{
  "encoder_arch": "crnn",
  "encoder_activation": "relu",
  "encoder_depths": [1, 2, 2],
  "encoder_rnn": "lstm",
  "encoder_rnn_layers": 6,
  "fusion_encoder_width": 128,
  "fusion_encoder_mlp_ratio": 4,
  "fusion_encoder_layer_scale_init": 0.01,
  "nesterov": true
}
Rows from block 4 of the fusion encoder, named by matrix and row number. Rows with one number belong to one attention dimension. Each number is 128 + 24 x the weight over its row's rms, rounded and kept within 0 to 255. All counts start at 0. After the name is the row's rms in percent of the matrix's.
# q: attention query (fusion_encoder.blocks.4.attn.q.weight, 128x128), inputs 0-127
# k: attention key (fusion_encoder.blocks.4.attn.k.weight, 128x128), inputs 0-127
q.0 103 [134 132 116 109 105 120 113 115 161 126 143 129 120 112 142 143 117 153  73 122 149 149 168 140  98 134 198  97 135 143 103 131 153 136 151 134 105 117 130 135 148 111 140 133 115 108 127 114 132 166 110 170 157 131 150 114 135 120 138  88 135 103 110  92 114 135 146 125  98  99  99 106 135 135 141 129 116 124 122 121  78 145 129 159 156 123 128 121 113 112 173 121 137 100 151 123 134 147 117 127 143 146 146 108 153 105 138 112   1 128 147 124  96 202 133 139 124 113 171 114 141 143 132 157 128 110 127 117]
k.0 110 [134 121 137  79 128 108 124 134 140  71 149 142 110 108 130 135 101 213 152 111 134 126  91 142 135 171 164 150 133 137 108 187 108 124 134 126 138 158 131 130 104 130 122 130 178 159 141 118 106 133 167 135 123  95 125  98 150 128 100 109 116 150 109  87  94 121 137  95 151 115 103 139 107 137 138 144 170 135 126 138 179  68 115 120 134  93 137 130 151 125 153 126 111 134 138 120 186 102 141 123 134 172 125 150 113 125 122 112 150 119  85  98 114 104 110 104 122 127 168 148 120 129  87 135 153 126 125 101]
q.1 078 [129 140 137  65 147 129 145 140 136 117 157 139 164  83 135 156 137 117 159 119 119 141 131 142  70  94 122 102 132 126 123 139  83 106 134 114 143 116 131 157 174 144 143  98 138 141 122 127 127 103  60 124 184 110 120 122 134  74 135 167 100 145 124 124 111 113 160 130 126 145 130 120 134 122 148 124 139 125 130 138  80 114 130  97 189 136 128 165 130 107 103  96 159 121 155  92 162 154 148 161 108 123 124 155 134 110 133 131 142  99 101 123 150 145 106  89 143  98 129 139 130  93 126 194 149  98 134 140]
k.1 077 [155 161 142 127 116 157 154 149 133 149 133 129 124 117 148 142 118 126 122 115 119 142 140 155  94 109 144 127 169 130 105 112 149 180 107 147 119 162 109 119  72  91 114 128 116  79 139 137 132 143 117 120 124 151 136  87 101 111  74 113 149 125 120  69  96  99 103 126 130 206 128 145 104 147 123 156 170 125 139 128 132 117 165 159 148 132 104  87 125 130 127 115 131 161 138 121 160 129 161 140 113 153 145 143 132 124 144  82  97 139  88 110 121 114  81 171  98 110 145  92 135 161 159 123 131 148  99 119]
q.2 110 [124 146 130 163 132 112 125 111 147 133 144 150 159 177 128 117 146  96 118  93 108 120 135 127 139 140 148 169 116 108 137 111 113 140 115 108  95  69 110 125 132 159  94 143 152 103  89 145 131  83 157  82 108 127 110 143 161 180 128 124 164 130 140 107 206 142 106 107 119 202 110 102 109 131 116 130  56 139 109 142 140 140 130 103 123 161 161 122 129 141 106 136 106 119 119 164 140  99 115 111 122  93 142 125 137  83 154 142 148 135 117 137 117 131 151 120 130 123 119 128 120 132 101 104 122 178 144 147]
k.2 103 [170 170 142  89 129 149 115 123 122 128 113 113  82 140  94 118 106 114 153 158 136 137 131 118  81 109 134 103 114 137 149 109 138 105 146 134 123 108 114 117 159 137 162 127 124 129 109 114 111 145 100 148 131 104 105  67 137  80 149 120 128 148 131 168 111 134 135 141 164 177 122 159 135 159  63  98 179 136 113 119 114 194 111 127 130 145 159  85 134 141 121 125 137 130 122 116 177 112 145  91 157  96 133 135 140 159 144 117 167 134  99 106 145 147 111 127 133  96 152 137 100 123 128 129 166 115 137  79]
q.3 131 [126 146 112  80 142 149 105 165 111 136 134 153 115  81  64 139 135 120 162 136 148  49  77 123 156 120 124 176 122 128 151 154  99 123 145 127 175 158 115 137 133 144 144 142 140  88  92 102 130 107 141 121 144  85 117 145 160  86 137 153 129 113 111 125 153 113 103 118  93 123 148 107 129 129 139 156 121 136 151 132 125 163 113 105 147 167 125 126 127 147 117 146 155 154 163  98 119 143 140 116 137 122 136 140 124  53 122 162 157 124 121 120 110  75  99 125 100 126 126 143 145 140 161 120 120 151 135 125]
k.3 105 [ 95 144 129 148 111 132 168 133 123 144 176 140 114 147 130 123 119 142 126 153  78 139 144 114 159  73 122 145 137 114 146 102 126  84  92 132 158  79 178 137 101 104 134 144 145 109 113 128 102 101  94  80  67 132 130 156 127 158 108 110 125 143  84 102 102 115 129 159 146 142 135 133 130 165 106 171 150 128  82 138 114 172 147 179 103 124 118 129 124 123 121 128 140 149 175 156 106  94 135 120 105 141 140 122 131 125 124 120  96 107  99 153 164 164 143 133 151 116  92 121 142 141 172 134 112 120 120 143]
q.4 122 [150 123 114 141 120 103 150 113 119 118 137 117 154 127 184 121  95 182 133 101 163 170 170 114 132 136 147 145 145 127 122 127 118 111 138 124 100  90 155 146 116 144 147 113 153  85 151 119 124 124 160 136 121 125 144  96 110 105 111 101  99 146 144 121 136 109 163 110 104 156  71 127 157 104 100 125  93 102 139 139  97 154 126 176 156 151 142 133 128 167  98 141 143 139 153 178 124 169 113 139 147 103 124 133 121  52 128 135 141 120 136 111 132 159 129 108 116 113  58 138 121 127  75 127 159 131 120 128]
k.4 141 [125 121 134 167 159 157 179 128 140 106 134 117 138 145 106 127 149 153 142 134  35 167 141 116 132 151 139 132 129 140 142 141 117  82 104 131 128 143 124 136 135  96 133 125 105 153 140 138 154 116 122  85 135 115 143 156 101 128 111 123 134 132  66 124 124 154  74 149 119 106 130 150 141 138 101 124 145 121  93 146 106 129 154 152 120 159 121 172  99 134 173 140 135 104 152  89 144 101  86  84 113 124 120 145 131 118 127 147 182 125 134 133 117 137 131 135  96 131 107 123 161  83 187 102  87 140 109 132]
q.5 106 [108 103 114  85 143 132  92 152 129 107  96 135 109  99 126 126 142 134  89  97 178 146 108 135 119 111  98 132 135 142 119 152  96 189 114 134 165 194  98 134 172  87 133 137 113 173  74 116 118 164  94 171 123 120 140 104 127 126 107 115  73 146 100 123 112 110 124 138 143 149 135 167 142 131 106 135 130 163 145 101 132 128 126 174 147 109 122 145 128 141 100 136 123 131 183 113 159 130 148 120 108 164 133 133 143 177 159 119 122 152 138 128 158 139  89  98 113 148 101 111 121 109 127 135 128 110 115 118]
k.5 116 [162 143 114 142 130 125 116 126 143  96 133 113 137 138  90 131 100 121 144 117 118 167  85 135 124 121 180 137 129 135 110  84 146 151 148 122 134 128 112 164 115 127 159 133 130  53 127 108 139  80  86 132 102 143 145 146  88 197 146 116 175 133 135 106 195 115 140 134 111 163 132 149 122 145 165 146 150 120 117 123  96  84 121 106 111 179 137 104 118 154 163 124 114 124 123 109 103 111 113 120 172 157 104 159 140 100 143 129  80 154 141 114 121  99 116 133 122 150 161 138 115 104 113 108 131 141 134 125]
q.6 089 [121 143 115 156 128 133 160 158 115 144 128 107 166 126 188 128 118 113 118 112 148 160 114 113 133 175 163 112 139  86 113 122 143 148 123 154 145  87 141 154  78 118 121 126 129 125 152 171 153 121 121 111 107 140 143 131 127 131 184 128 108 121 120 153 126 110 145 151 112  89 164 109 144 144 132 117 122 106 155 141 114 143 146 101  98 133 132 124 137 134 115 123 121  70  68 167 117 159 130  86 123 127 129 134 136  76  98  54 113 120 141 139 133  92 165 149 152  82 167 139 111  97 144 143 150 131 104 121]
k.6 090 [154 126 105 197 155 149 117 131  98 168  82 118 129 160 130 148 149 119 178 157 158 108 109  79 130 121  70 137 114 158 154 163 163  85 123 143 143 115 119 134  98 156 137 141 109 137 115 129 137 137 147 126 125 148 129 124 156 107  91 129  89 138 146 145  91 110 150  99 133 138 118 140 121 100  94  86 143 114 154 111 113 127 128 107 156 104 121 157 127 111 165 129 119 104 170 139 161 127 127 102 153 160 125  77 127 139 126 196 135 113 126 129 106 123 144 118 118  66  94 112 119 119 133 120 122 150 132 131]
q.7 061 [ 72 119 152 131  92 111 133 113 144 108 101 116 166 118 106 123 133  99  89 108 166 130 118 129 143 126  91 137 134 124 104 114 112 164 118 127 200 127 108 158 132 109 147 103 114 138 114 127  90 119 150 130 170 111 135 104  97  96  90 148  74 136  97 147 145 138 125 126 112 179 143 115  92 135  89 104 112 147 164 116  97 126 137 126 113 115 167 148 122 172 145 149 147 117 146 146 145 130 121 121 120 139 124  92 140 119 141 180 112 121 199 138 157 128 107 162 169  98 136 116 154 128 140 132 108 108 160 145]
k.7 063 [161 132 119 145 144  78 111 112 137  90 116 109 138 131 145 134 106 114 129 157 112 123 131 112 115 105 184 112 123 116 135  85 181 131 134 142 110 103 127 118 129 157 145 109 156  88 148 114  87  80 145 109 149 111 153 129 135 120 123 145 166  99 136 132  86 119 171 128 122 124  95  99 118 124 138 125 176 129 129 143 182 106 133 138 138 146  63 125 121 141 163 179 120 158 119 149 107 108 131 144 168 119 131 158 116 133 119 123 100  92 145 125 135 134 109 160 200 129 181 122  96 104 136 137  98 118 116 133]
q.8 072 [107 141 113 159 148 115 138 126 105 122 130 137  99 150 154 107  96 106  91 123 180 108 155 133  71 142 170  86 125 142 118 133 134 116 127 145 113 135 162 163 107 153 126  96 127 122 126 144 158 146 103  88  87 122 138 147 147 123 150 154 175 122 154 169 115 167 158 133 113  90 107 136  90 158 139  97 169 135  68  95 143 141 140 123 181 122 131 118 127  96 139 120 103  84 103 110 130 123 163 139 121 114 122 126 126 135 143 109  73 134 146 134 136 142 122 171 143 173 140 132  89 112 141  92 134 130 132 105]
k.8 070 [131 124 123 130 123 114 141 110 116 127  93 110  93 148 139 154 130 134 151 136 177 126 168 169 133  92  87 116 169 139 151 194 100 117 126 122 127 153 124 151 141 113 129 174 107 204 146 155 121 114 150 147 158 132  90  91 149 110 157  87 120  93 130 164 128 166 128 128 154 124  92 138 109 132 119 129 116 128 180 150 132 113 114 110 129 137 142 115 156 105 125 114 115 105 135 128 110 130  97  72 108  91 127 105 125 150 116  84 145 145 110 154 124 108  95  88 130 115  95 126 132 153 115 140 168 150 109 155]
q.9 069 [185 118 124 102 137 112 137 148 100 135 127 115 130  66 137 121 133 139 142 143  71 142 129 115 197 147 110 154 128 103 125 127 141 130 141 106 157  75 165 125  52 100 154 157 125 122 155 104 123 142 148 138 159 122 119 109 111 138  94 101 129 123 108 142 119 141 121 111 130  90 165 124 137 113 131 129  95  91 176 135 140 147 126 105  92 172  94 131 134 138 135 134 112 142 129 125 116 164 104 132 113 134 118 148 108 161  87 167 160 142 152 128 139  98 187 156 132  94 128 125 118 157 140 137 118  99 114 138]
k.9 064 [130 117 116 121 146 134 129 111 111 163 146 130 126 120 125 110 124 135  95 141  88 164 103  83  73  83 113 145  84 125 102 128 144 174 133 112 164 140 132 114 131 117 142 133  89 117 123 127 125 133 140 152  99 151 197 125 149  95 129 138 165 132 172  75  90 124 123 123 130 155 122 161  95  99 105 154 107 130 111  93 126 172 122  80 120 119 124 131 118  97  86 140 134 128 153 162 136 131 200 124 161 171 132 128 127 165 136 170 125 141 104 133 148 124 154 116 157 112 123 129 127 109 154 113 106 124 116 119]
q.10 051 [181 145 141 126 156 122 128 160 114 124 118 139 183  82 154 147 143 176 148 120 102 131  79 141 121 123 128  58 137 105 119 131 149 122 111 128 143 115 113 148  74 184 111 144 118 131 178 135 112 110  98 118 129 120 161 131 108 100 115 117 118 112 112 151 188  96 156 141 127 118 125 140 145 119 141 158 149 116 129 141  95 107 134 115 135 155 104 146 149 138 140 127 122 162 162 107  93 143 143 119 128 153 137 117  82 101  80 131 161 128 100 126  92  89 133 173 114 154 103 123 130 121 110 100 131 104 112 154]
k.10 056 [ 87 127 118 150 148 136  91 166 148 154 131 132 129 119  87 129 140 120 105 120 113 144 132 106 103 122 168  94 113 126 130 115 138 123 159 132 152 117  91 127  79 159 166 125 123  92 135 138 154 128 122 165 122 147 168 137 123 233 148  94 106 157 106 113 155 145 123 128 115 124 145 159 141 109 105 129  87 140 123 104 118 115 139  95 132 128 173  81 119 121 129 126 131 101 138 133 126 102 141 176 113 135 112 141 164 100 121  81  81 114 121 123 158 134 150 141 149 122 112 127 135 131 123 174 118 112 182 105]
q.11 046 [107 115 111 154 147 164 116 127 156 101 123 104 126 171 136 111  69  92  91 137 129 105 129 137 145 105 166 151 114 156 146 110 137  99 140 112 120  91 115 148 117  88 122 106 120 124  86 135 121 108 133  58 152 117 119 136 152 129 162 147  90 122 128 109 116 167 134 114 137 154 124 150 141 141 123  83 108 135 118 129 101 174 129 133 140 110 134 166 124 107 156 185 110 135 129 153 146 109 155 152  83 132 133  97 158 117 151 124  73 123 157 134 152 178 111 133 173 132 184 132 131 114 144 127 116 116 145 105]
k.11 045 [154 142 156 199 122  90 146  94 116 106 138 128 143 175 109 129 127 113 170 134 163  85 172 152 120 130 168 123 129 147 128 110 103 152 135 135 128 114 141 160 125 122 106 134 143 149 133 143 142 139 161 139 168 108 123 109  90 134 121  75  94  97 105 166 110 102 126 130 105 156 132 133 132 142 133  95 129 145 139  96 142  55 123 135 149  92 115 126 111  99 155  94 122  80 121 166 121 138 107 115  94 124 134 118 168 131 135 107 173 133 155 137 166 116 135 110 158  79 139 106 111 121 109 120 140 136 149 131]
q.12 055 [187 154 106 107 106 129 106 137 143 124 127 131 128 127 155 158 164 190 176 132 106 144 120 129 102 153 134  77 133 121 120 105 111 112 131 133 102 158 110 134  84 172  90 133 125 124 109 127 141 152 123 140 117 162 113 111 105 172 170 134 145 118 132  90 119 126 145 153 152 104 121 141 161 146 160 175 143 113  72 143 146 131 129 128 119 144  86 140 123 121  88 130 128 149 162 131 137 119 136 127 117 118 126 125  85  63  89 149 158 142  81 111 121 121 120  92 137 164 138 138 126  79 119 110 147 107 117 120]
k.12 053 [112 125 127 164 110 165 116 147 166 149 148 130 107 125  81 125 151  90 113 112 105  97 161 114  96  96 138  98 123 117 124 146 104 150 139 131 172 178 139 177 132 105 128 123 108 102 123 144 143 124 147 163 124 176 134 144 115 162 126  94 104 161 132 126 106 123 140 132 125 153 158 149 126 130 143 161 121 148 101 114  73 110 134 142 115 131 144  86 134  97  99  70  99  88 138 108 134 163 137 177 119 166 125 107 140 115 157  89 123 123 127 110 143  80 177 150 101 128  98 154 148 111 100 130 142 128 144 116]